A small class-conditioned image flow-matching model, trained from scratch.
Model: arch dit, layers 10, width 384.
Training: soap at rate 0.0012, batches of 128.
Rows from block 2, named by matrix and row number. Rows with one number belong to one neuron. Each number is 128 + 32 x the weight over the matrix's rms, rounded and kept within 0 to 255. All counts start at 0. Numbers have three digits each.
# fc1: MLP up (model.blocks.2.mlp.fc1.weight, 1536x384), inputs 288-383
# fc2: MLP down (model.blocks.2.mlp.fc2.weight, 384x1536, transposed), outputs 288-383
fc1.224:168142109142092133101140125103090146108113137168162166157117111074098195193158115135124116136117148109114115168146163140079117141054139075139145114146164102153111125137091165133102102072120207146128108179128165113137150147136087146072114099154157122142135152150149150142062150141151147084
fc2.224:126127116096137129121108161116133162141129118165116110147114147134164181063167128132135130096133108107180110126129068111131138149151124110117128147117096168114104144083101121138132150171102139102084124173124143107087143080131091137106129088119131127165115097109143137092112115121124151110
fc1.225:088111167130082128106125141148120124154123142100143130137163141066121118124104119118153158143146086070130106125102106074130103117135118172123124102152142103114104144164121140055116150113129068156150122149126112110125113158147147107124146139161124071111152160158135116129130121194167149181
fc2.225:162085175102178116158132106123082110108169126120144240156132134125113113114097158172141129160107149142081179105082087132109149086136141133113114084190117163152146111162163112098128146153123053178097090151125129168110088148173143162131130142171113116139139162130180159150099092192081118201
fc1.226:120081107134101149165094142105188120105088084117113127144133075170077117184089160089099193100092140127129124082134112096103120140127116135109103142121117110086073130137106081139144172085199128167126137144195105134145100207151114143140097162144176109131138196096059152041149113163138127187
fc2.226:169147123161139100142120162189190162150166133070140097147070191199230190110100122128112139158176141129091091108100118137058106093064219059150126059103086138145132163156139136083121107127103109169142164125196133146096070084081117111145181125095182172128201101183111115109146180164073105192
fc1.227:140146097117118135219132103106129074158109171136092125093099173155129144126032121122132162154084127151185113101194156164130111126152082122122114126108127085099169118076150124155119116166114098128154167117142115089108125112130145135065133141053116133110118210153127080150247156129133145072
fc2.227:155122097173150127182175133128085107167145127115126093117146144140116135072121097100125124139098144116086160104140096140127125143125107149108092150089121168113113130043159115155086089119143101136130130138131065111161139143129109149112085095113127150097132069139113183121070138132131112111
fc1.228:146113146152251125148139126177090160069127079163140171111032143109117132144132107129081170209139160129154165117103155097088013094148129152097126099158087104135153096153138127108116134113115098153108112126146103113136068153186120094111123116143126118122136145056117205097125135160126115155
fc2.228:156111136119051206162113062178218165143205146082170119086110098142135175113115107125099160089100129091141099137141103170114107143144138099111133113142101170122127135094138102131122058155149162089173139058104118134113137132158093127095136096117129127183123091136171195137056141198180133107
fc1.229:103135155107142118187102089208156101138125121098045117089120081139145142161121123155091171119158116178109175132166107109142128102078168052112159099086117094122123103103138075145119170097114151142101053117130133190119140051149178110123114123118129174062145131139159111177083108189144162092
fc2.229:138140164152089149179136155107120134120218105108125100109103110126136121128148150187148140126148141132156113121123128094130103092132118150153139102093154129174161145123142069111097117146142110130133133125121182089134185131137133113112135131144193169165168095151128154140124127100141137141
fc1.230:196167085112098081153135143091155134177055144107136105178122119167155160127090124116150129084128090139079077140116103138126210104100102128142062103110084154116126111133132114187132183123100151074121140104146143056123197141128168141082142110075120189126145113139121108130113136159090138120
fc2.230:122122136092155167138069183124107140087165152100147176161168146129110067139112146130075092146121153159173165126120189176140136073093111113132151154107108171053116143152108128122110061099187098107089104100122114034169138183058193119117114137150132204110135139106123089183158133126129112120
fc1.231:121144177132139114096103062126117170081139149107124092109167092146086116141101162101146094099046188143140084168156139151116104135160112148097118106154156124178153176119118105135075142137143131175108097154135140150108128139134101112117151091153172087122127158114097105068091151206151136140
fc2.231:117156146125139127092200175153114128114142105147106097162098127160141120179116142105118153125142089144114158118131112136146131105186158093131164167130158134153101109148119125121126148102145108165082121156079138137136139110108157130122112151104133110119110110143146140090138165113136145161
fc1.232:119151151200133045183132121128142225099077088075169147140118087146119173180113146152098079145189098090164116133093164136148126124137136146106178122095143106097079083140124111119114099136122167153166073068135080137108126134143182113138146118122095155152185097144142123141104147136127092041
fc2.232:121113136092121152120117177139135204061155113156126083098109093122130156122129129164122108153147142160095112147122113111107143182115142154146113103089109155114132118176092121148162158160129158172166115125147060141212162101103140128132150118135116063101129159107147144148133124137187117071
fc1.233:176148102141112121160111102111143131164108153115132151129116131076150144118037133107138161140120095146144134140159125133171144169053159139161092182068126126118152179086155165101164104076148106152114086114058094149121128154137157111098098139105165123148070118165108098179106171098101101157
fc2.233:106148106114140102169125144130128151167135125193137116114153045149071111100209109151131132133139148129085128112148123158158145147020108113122160168076085148139123170118172157126080130154101122154115066127068094150135150101133147158141174140105129125067089127161139121158147145185140142168
fc1.234:140114146115125081141166149123081094105169145129198133130152126115073150147080162074126134119133146134114118132105178137121126147139134118070162166064115168148146192137155140123082151175124156120085131209141089098111132108184125076109175106109139169041126072165148111091103111134135142088
fc2.234:122120122117131160142148121120190093110098129112061130156156125161156082115158101154175129182116105120143154140156092097110120164171104101146096103117157058111136116122179129113114111100112101140103108198105139145140090115139073124142119131161109120221128146134116147124137128121131088095
fc1.235:132160107095152115089184111137145134144073135081165065085081060179189068120101142144121093092096127108104176136147108089212112105162041122105098140110104142138144149064127118163118090168084111123134183096140142112147085167162158108135155145183086127079151088088113170142185093106126087134
fc2.235:152116082137151091107152144150134118046148131152115163121106136147096136122111156076125134167096129167150109174132130128112143160171157119146178085101114188117154121045124107121108150075179040100150119136135019100105116088111149146150136171131126129126117168104134117129096131100138136149
fc1.236:118174138164148179176160114109135127096116137151110108185136152122116145109131092145169122104142130159108141130165139121143151135147142123149180088137115181104164118124104166160150093123018134105108124087142188199088104163135107114074152186100129097135087142143108110127159132120119110120
fc2.236:132118106133131124141144113135102125142167060090144124127098120147114103110134134109181179047156114164161133141172164192126173164100141121161104112168147106124096072107123088107099158103190205189174072115116135108099158141216117126103144150127126186056118141145201157138170111164060120132
fc1.237:119073121129150139098101087132119123153094101185132079126117091095129140137099097147159093147117150105140115132142112170128165127112113113134105144128138064086125060140099172125130104112130118089098120178140093084147154159103092141146097127079114205134149113123157111163189144150202163147
fc2.237:163098108175122136177152097124113155118155086129170160158111151082143121149112107153131141122155119084127057055081177195103152115136119132117127158139134136156122125117096116084124127130130125137128103192103129094108049097171099123150142130143099089141143086108119137122124131130110082137
fc1.238:185144165076105079117123135127143218142109067154113183119136130121174152131137145092160120121163147133124174140064184105156042096059181108125150109182165113101136154100142122114117134086096072117092136104121142110075169157134192097090114122112124140134142061183130113161111156115111121151
fc2.238:111147158127128140102105123132112172155148143096128085144156094163109120098134136158135111076129144130123128092173125124113058109086095115131121081166087112142131115084151134124115130141137105107058145116120135133175142139127180124061099132112132097148124209131120109156164129119124113147
fc1.239:152100138170137127075160140119158114118100067149097160096171172091118155154178181120192109069127102147106120166120109143099107173159157142155130170110147122130088108202159097148150151123142149105133147103140134162095134162155115116177166157158117166138134154143137180144128151165113117094
fc2.239:121166125088124112088183139109095138137142070101099085104095190138145110121159167153132104052121139130173134131153164140069098132158171125144140077092141155136131132186119130149123138148112150090143153139127125130150150127134092132144175104173143124154120125127110092167140161094141121095
fc1.240:168079141119128140103141143179034121069146115107075127144120122139097173144121115159121158158153105135185185107180127074190151153157142095143133119183106179094103107134127162110173161104057182180121130167119086094000122099148112098173142093075161107108126121163196158191184099132121113067
fc2.240:112165150122095090085134098133189158102164138158184110113098158111128060149131106088111126081162144080074113113120137115177153115197134104101119125158151052100128095138153154110091126133187172169146136176131138095255123144136091124149162127169124138128111109158108130156095147106140089082
fc1.241:085137128109124160050104139032232118177108151143132152107141141083163107149131122128080095190159188081148063131154128090197127067118181109108076170102137093204077144110151084163058195060109193148129101111086196126111163072150191021255048177076077166102177124146126131126157102096109058138
fc2.241:050121138111075119111200123164135104130138149179176103131175129094163116086092114116080150162073165104145179158073146070200118160066154026114103102142191119147165161173121064071127104161114132096092190142063148236175172068173111194142053152093087170073076141127130056048081132157099143135
fc1.242:104152108132091114171078122110129106120130139122145113141148071123123124090103107106163163097124128160133137179119140116103179158124148135119103112127135058120110139100142167121136145114133116159092153094102096112125125171130131140098155130111128134112152112148176129087150111114118134121
fc2.242:118180084136155105159095113080199111098152078085148149138042068148129120172130100152142063129146123159202043205111146154135171172109136129090103121134087186153165133090156136143112067108126110187153167119091145116105093066130139129112141065108126069150165125109067170104091085111089104092
fc1.243:160148102111137126069086158105127102111188113197123088093182097117106078161123088129101168147117107081132134197134102155097077137142108085065150120177094125194139111161135119129030058171110200123132106092201122145140077154101105182138176106111131119151114177219164199093165122119157136121
fc2.243:087074092141106146080180088114133132086063156082121192134072096134163192115089128073097120143146128075146123084110141180114114132161140155136164109107131091190107154130095115108183163039156144126117148112179076116102102142137136158129161140123101105147113105244083116072068084166133170122
fc1.244:108117098056141124150114155132121171139093142087099103119126110129118143102099137090067153079141126122081134118110144147116166138170147143152138128157061149120132123158152154117152145129149119150115101052048091167135174126125117138112105126148168120101139133072166138081140128098110099105
fc2.244:104064105186145109176151118081099165088103104139125080110127096160205116156134135095139086088090139101147102189126080059089168170152150158121097128114129155109112168152118166158161113127116137171100102123130095129129156083112145143108119115148141141187116129115119139082126081155115134141
fc1.245:156166160154122176091153179147182166143145053134154085194158078140147066091095222145170119161177114147103124144113126172150091159091065175135133159218105112127074136089149149147152117069117157134114059057076123068100155104125138137155092130171092158143055110099178077121146121125148000205
fc2.245:137063117087098135175134123114138217162195185170107202057109201134143110101153118201057139080083136112111135022098165085104176114125106107170152092079110160163117139255110094111064070180176096081090155185190160109019124140139170083034159072154136124116155128188133168175100136060091076036
fc1.246:151131131145095094175100087096090159072126123149119117102102170162084149122090094138103154074132136120084145159159154055130080036170171179092151178134130181106144117078126115109196115143140118148086143109115109127117170124084106111142133129101135131173111108181127175125134110084089089150
fc2.246:122108136131151131156137141146148122138121133135140169149129143117147126145114106143118083135137132100194122154165111046132091081132132109109086124122135076104136143114143145100133162100111129143101152135155153073157146133119101122128145130099119159080156144153135061107126100169123119085
fc1.247:131103159144178147100128091143156137114143151183195122128085099118169101186081095151110137132092089109163139173110178076077108183155157093162145097094116117154107183084100108154102124134124170093186194145116113130132111072158098130081177145178121076105098113087173123153108128141129130151
fc2.247:151145150108117107105129149132137130074100091144107100112181114141104190112153120070102136163101180153134106170084098088098105156145110131113127106159147189188139138110152114125134137140099156104106149104095126143104108087116094119097113119131136142159128122087095182160115085103083129166
fc1.248:130150153106133118111154123141110147101125057131142082090189090198187144098116145141171146097103098135045117128139116147147108131216124155103104128166118100117146097075084106149082085054170078138181165093139087074117142109121197119108125116099181116101106117070102155114142152131086114076
fc2.248:100057146177136071125141181112226164121178149131099127108172151110150106117123100114130082114136109143127114179162140067151076133217095133133055145153159150104160123198102172109122118190132153147080142205147170193128117124150133083145101109137120095152080159151122133134143110125155116108
fc1.249:114115120155120121090131086138142127134076137149151150133142108118174167151097122167123117133095104097138116093169131113160148122112110154075191098141140087117091139160141086144152109166142051190147068151144130147134101180123145108147112138130136084180137104136151193162171140150104083145
fc2.249:141133069109149146096104196163144125146182121085110098118086140142119120151142133065110155167100127107132154135098138095131122113088128094129083136153120123108125107111124169162098144094098071147120138102159097122172105103066128147143115150164140113083136159136083135170028122114156116151
fc1.250:128128126197119140108137167118151154111093113190112138115082123176152108183095154130118122110105089147127123140082150085124109093154107158126088135152107091148168145124150134153121100051084120129155146152122095133124131112134160098089073141156114153077099096161136161151109080115136094053
fc2.250:104088150118114144078159130092134116154134128142131111139182125099116180063135129178148156130130141114145112132147136086105120147157130116134120158092135150127129139125131174130097098145123076101127120176120158102132133088094160126109136137116118121144121176121138160122113110164104127131
fc1.251:112087114201171111103139099146145109150093131164115172162157142164068085133134124193085240169157138173114134103104104185150188065172125157106107117124072120120099107098064128132118188153159164204060134127072065161143227164096101119119141135142155148154106105096120132088139130091147112090
fc2.251:108141164179126133117149087143146153110089118112154114177114195161105163148116116116063063105108127137107149148103218093108186139159120133148142108092169154057128130102147132100140197048107122120145130167178088084133120127099051123099157155198111131059156106161120122118121157093163087119
fc1.252:105169166120103066180170129112150116132118100144129157164130134081157148082159094123113181114090101164152127133174139133140098124243142129102152150129169100123120108197143103148113169165126143119140126143132075164122134188108171105157136128173123116096129133154125082112155149111087127155
fc2.252:188062141119215146153133141230171086088166152134134102118136168099119093101117151191132036106148124130104164131127146172152124076199135138118142188096169146128123073216069118149143097087125147140098139115147128121128151127142159143157123136108119052160127138153143187114083159146165131135
fc1.253:143142124120151146081157162136179146097109082135120124130121134092067123117158158153117158139134089099139074141109151118111203152170081111087161035100111091166144162212125131105125156191114144109154091071133116135126078150137163136154102097171091129140100138145159135058115145110107138106
fc2.253:119108119158098111111122105097106117089138173131126120099148113122194103131109111041112086179131196168134202159163118113178177163166172126102060100126132163147103140176152134145143136114086136109144138091126095136171098140165138116126207107205121124049044119139085107074133133159150116121
fc1.254:160092046109167185104195096082161185072119102125163118139112112084145085137163155127115098139136088161150113132135182145125142120148128127153152087104128098165065121089144167058056079130101201118172174161116055195148094113097135146119171095141077165102148116141115120115110109160140128144
fc2.254:084150086115100086087133163178099147076147117121099161100129128124128160128121139128123183150112137118142138084125105132077135094142110114130096117115152175136169128083141111080140162144141166149148126143129047184116096138098108115111089093142118157145146160117110150113131138078118108154
fc1.255:077166153123115154154117067099163122176113120215128185136085077149132108159033138189184135125107163131127133112157126174204187060097212097073076165112146125090161166129214141162064124000138133212118138090091094090136109144095083147201124125127134135132129089125145089206096137151132095172
fc2.255:082177142063023082117165050078138118172110120229143162136130136183127132139000139187080162216151164151133184118166149107211128179085188051053061090194109113108152182034041000224127229144123109192098169197128142200100188190100186085163022138198171126150172138177163082051000141136167087138
fc1.256:170137166141118108118154121167077123108167136142086137126141112163135107090109107146140113079186171150116137132164093185129100106148158126118098162139145154149179121148126142129155111143052129147109063142119119108125127080107099111156089125137167144108121117153110137039074111123141142101
fc2.256:177088100059116161153191106222141160150131127110147215102062168137166137128120101126163149067080107124075072132172126113126137166181157134104118128146141187110117120161146134128134044132130110139115173147060159112165109124151123144098098094115159146121124112122206171056194144154155119127
fc1.257:141115174104140135139176140088115121152126197135115176132119130056144076212202124054176097124082111186163184118114161131081201194133063113192060075073168063118081144098080129107178203157154197132131155155175135127087090131041033067139224127169096108171129082118127079126138109155126169055
fc2.257:074150053123095055113055018158103122107104105053109202185088168005136023103255133197071122141127113164045000120102173185028132097142052123177056147174221106231092064090210082140180206106123133151164105190059253060126154203164102161105247121084065156165027112112193061106243139077123070075
fc1.258:171193115134147142162089065159133097161095184054100165147099087150114125141107156128101200139108125116200155118144155174147112145107085117100115168158062099149119135115103134164094099131129162062170098114138144097149153164135142129110099119166118118111113099077140080141177151121101106116
fc2.258:155071100103156148133081185070142168147193140103144105123141107137099150108106119172095108158104129138143090127053143126101166107100133080130129118145063151119103113011126126124063078192129103124197085159106149072098180144127163145088126070150134051164154207117127178110048121163179090130
fc1.259:160105106115089120124091094073071113049100091049073136116159142134139137110066157063141109099111142187152106130138118123124083085129116152118109093124105142169104154065156234141121133138095123081108130161135160147198167139134110122161171106112122187042151100124069139253119103125156090168
fc2.259:134128099161179079212210112151159110142136183202137143114061107102174133153126115148146117124157135089089102092114156148105126087161089112160134135149151084148105116154106127160127140128198185164143150145093104151142140104158128146160121100113115099121132090113136128193156116104115118179
fc1.260:089095188116146065162159170092180165188146095128115174165103093131195113132118098137119158149139099159090096113088144188152097123096116140117113148126109156238123119090123092097119132067073122163190132093179134180112134092183057164148109123121102146135134110113141156119134144155134093104
fc2.260:148166163126116151157109096147099134123116138143097090141095110128092145166119139177153147142164136080144129149183154165120093150114117088141109120135119111111144137126129098094141080211113081177141134092115126167103133140157095141140125122147132191093130141137115116091123095075162105143
fc1.261:125125091053170107125155096204122161186130156131149109125092080144114163095099150093105141136159124131135093122151107099120133172209143184111180129146143196113176088125113160080175109122140120120136095075156017165078154164112174124065096131050174105149083143120093090131149154130165131127
fc2.261:118099105184120150122149096103152146183141129128168114093145111088158109151162121180105099132112133144123128168124138093144103154128132121128079132146197102120127093137159120084124102107153150119162131099126056130167140101123182137107167155113127181119149116144135152150122139127094132144
fc1.262:115140115160066167089095151102117158144147116134144156102073131109058101141129124162150141095152121157121183140138218134050134104143125094123134109165192124114108173137097165110059162133109157122138116129112171119126167128130051144090095126105118141117131092119123117093108153064100094127
fc2.262:152166110103222119091087130120093126126132098094062103154112206160130148138134139108144074130154135151151153114170075132141133157160125107149151126182119137125114086094138136165136144128110176128148113142108120113106128152145090136112159147133146102128090136116158174086139166183169159112
fc1.263:101102120119187086132141158166107088118159128081091130187148153116112128168075105136144134133150109091114127086100127104157101135156148095158133157110148151076113141189136124129082159097149089135127149096134106115151086121176116112096115112123153113128136139149104136157106130151098154136
fc2.263:126148107138087148168113102131196116182113123147183151082106092145167103116104076088129141128146148141138158121138146125180108121136159131129120159143128128133111100133127166139117087128112109156101133122134096094122093105167122157107162125124135161127144149175160120164093104070170117134
fc1.264:176118092131158147136148104119141117153101114157135168124076136085129148118103142159159140146103158090115138130139122131124163129101158171158081091125133142120096115153134099122118147114114136120120138145209132126161112120110081149134107110144141174094119111158107174155130122135065149177
fc2.264:089132052126152147157100102143138130162193145162092025117161102119136132099124118172111124135163131152118122116151101109127179114038099081131150133132144094184102135130086077153119075156086140125149174098161116091071100128098120134152136094166101175127107129149137119159074109144197130111
fc1.265:099097182178144123140137131139177187113148208114126140142142160174163151064126140094088137128181145147126151141172081138162166154115124107125127120104122173170067200088123170116121116133122138139107134137098075124151130141159076144147164127101118170072107174160178100112163106140135120092
fc2.265:160125149071072132127118122131084171064116117191113105140107161155096091182111131140132143131153108118104162100139213146119155136122128158170125091105123109147122156070080117113156147156120107126154083140056105127088121134133071150166074133151132114141121078147105164104123132123141152128
fc1.266:187033136177067106138115118124110078086158156142172157123113141138238107129116122129141138059134115122112147181111061113116095126154141168119161112096188121191147126213106133071166075134112152106164075127153111155175109197111135136137079136060160124076140117133160129140135111102139115127
fc2.266:114193150114122101100135149121118226208186142171223135123103102115126099086127137155107158108103117126089113109077199119138132132113087093132044132138152206149133135023148105080098078103140125123113154077084178123111140160133086085148111186103105150163123135197114123157230102115112155136
fc1.267:108058112108161135146123102112140105113174120120167140158143103189067170197171130131164062147166110095107116188173163114147082111127111172134158080142098147110169103171033191095146140131112111104185155149116082097099049095186054130116098176088126153086129048180100115146121163125121128040
fc2.267:124155109126087145138156147095140097129097137072107131156120091042190106074118123106150209111147128147170144139103132103107060075123115110109095089115076098098137199155081146116151127173143092092178162145128147085119051173146125106097135055152098109129089136163150113135150108132146116088
fc1.268:161107113230098094092109121185132096117098155115168095159118102125154080146114109107096139115177125133133136114149136191121149120123132115104148165140110115119102115136136092150153180141141164097122127102099148169116142125164131145094130122112142100147121095151091214159113110186132100058
fc2.268:073185109035224170022063118135155120116160099120087166129088113138079056152141110137151118142148109103154136134057132175136060121088142102136053133159175145120107139105094155071060104180104139092118139087133174182175172135179119125132130144120131195121124158136157112197122121083089110075
fc1.269:135141180105130144096139077146134150148028108196177002176146150129083092163118082133060101115166121119086069145148094152156133109119178184106124084112108083117140072117166151130124124136134121090163131067066163091147226152141181101125178151109178111089119097155155136195142137087091209130
fc2.269:042183086143108181154182099107158114085104108208174155146162062052068176204159188161080160144127105171073063135131223088114165102116143099153092162198107140168093106132058190153127154092148162105176138172117167052105134151110099100135193079109134135141059114132133194090110089113085142177
fc1.270:164117149130101152164161116104106104124084138125123110150113155147150133160131154160106111101130148120151140142103162163117128147125150135116157127136132131176126143164106093132096172106075089080063098203146150132150130117132084138153151152110158156082118103102133179093078119159122104098
fc2.270:121181060112179101131134131128154122107167137160055069120107199140086095078119130139109127125144153166109108165124109140121124099138113071121107171077124102145138130179133115156143098115130126116071123183091129084063176143110117142129117068146146169138141117136096150098134114050077151145
fc1.271:099142141150161122069192095109127135158172047169100099139112119153154172133145146109108084149125104106162100176166158126136141119144126161114073071082202086077098164092142123088082178107189112132129143151130120170171074130168047145162146097148114137120102129099114164145103126100156144066
fc2.271:163125170157110169093139130157151194153087181103069167101131156086120084080151130143088100142161139138084107129155114127077135142107114086136156106088093147114096095103141168083120122157084112117152130153160141197097116119164146126152112203102122141155113100179110089141139167127164137146
fc1.272:112111126097121103087178156116101112147109168118178143149127114157169129097153105126160125092138138130113166155149114067124102174109102129086147146096146160127112130123075114166180123174173109182155059125175134140142059154200090087157138101134147136156098166147148128117148166128099119124
fc2.272:139168124126079170126123139095061189068148114110163129105120144125128082137113117169210161127189137156169160157088202110139102202139112159149134147126152074107109116113155100146131107135132135119160135109122136109151110197140048107105130194135120164115140132174131154134138135159130131132
fc1.273:117136137127111110198124124152170117121106184115101128163133132150135075151151082076207055142164107174127152130175152128116132144107135117116111219108165138114105133106141127088090128199041162134145105140125128144142127093123100069088101178196234156082143117155137102159116101138145138101
fc2.273:131125142127144135184105140165137166118151087158138137169135114210101125100133071175220160170122141068118123150125114113125111141120111157192146251114080106116111127117104140119069110081188116151134164154112170131124151169139085114096112078157108084109143110132135148174149163136099119150
fc1.274:089137168096088065140131156137128125139179147126069140215097088183155181049167110141155119069154159117135149173102127142130092105115089106111142135108221059077163059118132139132128140155098155090105150120082095136173147118112088049174001138151100101223163143086147145162101165083097102168
fc2.274:067091199087124076171153134146127123114089132059153097129167136141208170072174126123192103179085161144178130089151175117124151157129097176157154147186228032098153152147137169120179129083122137151155119110092083163187097178117202141113057148133136117161107044093165052140187143098098125170
fc1.275:085139130139084159146127126143152139112089150172119111155140183124116115076093112124138107163144119124089109057072150126129108143124152109091124113125102097114150120144110082100081109127132143137103159099134090106136156149163129101130133131141138096106123126139047079090120131114143110081
fc2.275:152099106152182110122167093121129068140135071099167136128134176107120094186122136109135022192129117108176061074092175150171164141122112193132134126140152159115098133104096066126170129064119131107150106154155144088094179081132128136185133133093119116062156189105198165078098129159118138102
fc1.276:118102140148119187179098083123120137138156148113135089135115097149195073059110111133082107146099134153183126138105129148147100148117179135050097155114095071115077131071170151129152114042118154144149118136082194157180128126108073121210145189155145122102087088096059045119130111104125167129
fc2.276:155157153117134088143146141138089109163088175205121171116176075066088172175115128123096189166133131125075115137148169143118087117142106137136145139119112163140109144047153170107120149202122160145143160143116193147070158109092087126189097117114133101105163182120140167129121092164130144114
fc1.277:102131172148100153146164147145116130090156156098150167121118148121122067138090129067137122182175147134095174060136122106137137096112139102146097089125147110110111167127123068157147179131096133120131128162154150096151144201117169113157121087112107083044156135171189130147155128114072110110
fc2.277:072112134113116173160149137153116129129095042102099113114129131105173148106126156112169127126124109172187124105167216146117222098121110141124169092149133150198117111153098058136159106123133158128184121093174122157152188110175175120159138137100151000138116166097151066148039105086166119097
fc1.278:158143070129149138129124123121110164148150093132129109101059113113127156206065084159140102141131134164137196146155146123149113109164116130110142122140146129159049172150102166102126153085053164171090091118200129178110147147109107106154140174144160165141116128120160154145186109063134118086
fc2.278:113108092123135097128132096085175125168102119155164174148194117120137158093105108120109131114155128128121095121116101154126105131152178117142175118139168079174108153102112154121145139133213144135089133117169092174124122110096114129150142081157134071125139126127069097130118143208086118100
fc1.279:195122114066130204092150149139122101153117102087134155106128138221186139070116151154120171127132156069154083126109128189138149132139064132034100143135058082155188075166114129113118134130087126151067107173151103110157116147116118158091144091130129158113103166084206108160098148152105112159
fc2.279:163144112137204074135178118089088130153203086178089137115165135201162143091087135130111110132096098153111132105099147078178123103159113146099107100156117076135134131088127130094160146165123099115059136124096096100115103179193165135146128165135128102173163119125144088155154183096162116151
fc1.280:105120131161122097147165067149165109154150107172104127182153122086139160160128211064078207191124113126147139140110141095213132155118133073147154191063008115154068046157095118133179162055173167151086160145144127122094107192120164066100166151126105195128083149115148104162144146122153128110
fc2.280:119132136094113117164162156108123085186172110155186097133065136182102143113117163115129117094117104130120131118125141106118132069119124111155086074084209136124124070108109100079151063193105124133081183147094054107192125055089112121082135114142113120123127111126133163131143138117125121161
fc1.281:148090120059112113151143099138094122200122163134162139105081128092116190077156152158151075116184141164098091120118145131112101072161154108159131115086168133088116144097163151126147089175102127165126138137138157116144175050113176169130151076078121118075135113246127146099080140090105131094
fc2.281:099163084190118121160135137120134115133141094133120144120162123139143119168136154113158172081152138098165104160142134101057113097114143162096116082106148038067146127071102107138139156079130093103116110168158138106139151198143149100148115185136126164145121127216123128116133095181146143083
fc1.282:162144178128129115147105113098145090097176111118097105107135140073116169086168099116180166106104068113113066132106092138204125153081150142113161068128158148096007094094197116111143182148115124098144182100127084120146141127137134173093152107147106131124120142147128137127078083124114112145
fc2.282:128141195142102168150155143110137098093149099147155198098118126154154162075106108130129130114166141126144155119140142164164117161078111168142065173133155189115105141111117124078110154132151084190139158023122103121100125092097150148126156156114123147191152081063122119106179135158154134139
fc1.283:175132120163149140157108143178111182136123130122104141122160125145060127110129092170109124123152143153106136100174136113129136100122147098137111119111154096130137116120136122132081152154118094130089119130144176081149132154139140174155127099154112116150113146146119181101116120164163110131
fc2.283:034118142157081143190183078097137147113062128119150101107145133133252071154138106060075100150127132151144138117031133144139145124143131100115179131137139114072126109159097095125170109069107119116160108117116148076146089136085111121116113166104154122058120149147066162160074136090134117128
fc1.284:133176165112148137144182081110134130145164088105160125185119124085181126093142140126129106142093132134106112109189175136088110122154139104109105143113107095157097133200112069138144129110097097138164088145137198097110137116176062145220125151137089206121111088080140147092128129112165088141
fc2.284:124102118124150123123147181127127134099106092162114108136186091146150101131097154109104178132104145122113157073123145139110118105126123146154108082175073121151181127172137092119147126141147120143143129095105192149152113133116100153159128113137144157152107148106075137101149119111132153145
fc1.285:123126126164122132102161109140118105156122103138129099123109104137161110115181174101119114177129097157119164158118119150092108131112113070121080130103088138146100197118140179098151144179079121126132132117147152146164131153149119135130150151056116133139092137097186174159108122105137097102
fc2.285:137125129134109101140156116134130097129138138163193173083153138142087163139135179125153151129115162106165127115136131115159094147156133151135153035132104116128134163134207145187135103111169112147130140120138129096090179156166140167147129093113086115089121148150086133135143131171124170133
fc1.286:158062055128111130162084076122169097084157156099095138158127068078074141129116108186165111088158117150169108140154153162102100110098142108133121130136131108136175143166125138127147065076106130099127101121072142146127161153091102140168105107163135135131116142132111155117081174178142105109
fc2.286:106145078182178115154136146056063141116132132182161114099084111127133124073144145160139096092103138044112127141077157115132101093137114130116085123129100116133152100186174110129071161255133144187087127121075141135118154120106137145187145119113140160097131116150132091137134115094125134097
fc1.287:111108180095076150153125149144147116159101090111145136134163107129123177112135124117157105117098130121144142162106143134127173121125138113110165143161145120158144123131099135112106150116124133115138106093124149153098105171125143125115132120125127107076134099092151111128105105080126134149
fc2.287:178151192179206043098159165124123083147171142166125122149122111140100118150126125125119178098120135136128117143111129149148168126129112114121108151149121076165143110136134134107140112081163140079108101100123129124117163103116163128132127104122119107131121146112131118121135137160091132122
fc1.288:187173183150093113135155083121116110068079150148186081150149169155149120129121128127081116160125140092188144072089100138125190141130122149082107103090178094187136125083155111126128123152150138125133141135102127095173138135101135135113148145120087090119152140096143071138110120046111140144
fc2.288:118037151119126094168121105094183111112138181121110206104098143150091138151154135121109162091104131063111118098152120147105123137142125111139122123168129170044150156185114136138115181108155061127101155120167073120162064137191113149162130117164110173172138153146119137103159096124152106054
fc1.289:116115158121141149143148099102122093094109119127129106114156122157104176156175156145103165136119093148135187149112098094133166142124166145152161138170138108126125151124104102078134116140087118096105150138116139111108120201119146152113162078116150077120112119170141171084122168086135150105
fc2.289:099182191191124154107095217136137200051057134103101165137119199128094067140124136049202066112108153117102099137131097114129101190084133152130125135144139181106114106150110144146135136176159127171065120147074120155229150067157129136122102145089120087163147085057158100133175118148091143147
fc1.290:102165128158097112133181141214077117163163157148088225118083110180073124143160108065159153127106162197112139132108090127152079128120113120116131135210123118132088105120119161063168157112100167137145117116179151121133070188182091174156135129112137122124075163075170139137152073162106167135
fc2.290:112160095036144139093103118117131061141107151060137115158180102110149133131141106158132118118101128089133122136145074162144107084148141098070160088108110139151140170036149152086151083170106223130098162071110149110202184146141125123176138173120114157110152070071172139142110130088172153143
fc1.291:139092147103132135100151089163109108149143127127179146133120110104151149099111123133160141123108103156131107133121105146146112149082129169160136130114176097159089128092121150075123118170103128110127109136155132126162196181169132139143115086113120132130085150151215203154123116123237150203
fc2.291:108075143114093154067150092145142171079121048094129181118195105170156160164124148109140158140113138126092105112063162084121139223073112179094147174087127132113111135060131165140158082106142119113082124106134062117125064108170143130163051134097131134107138125105144123192185085186111175168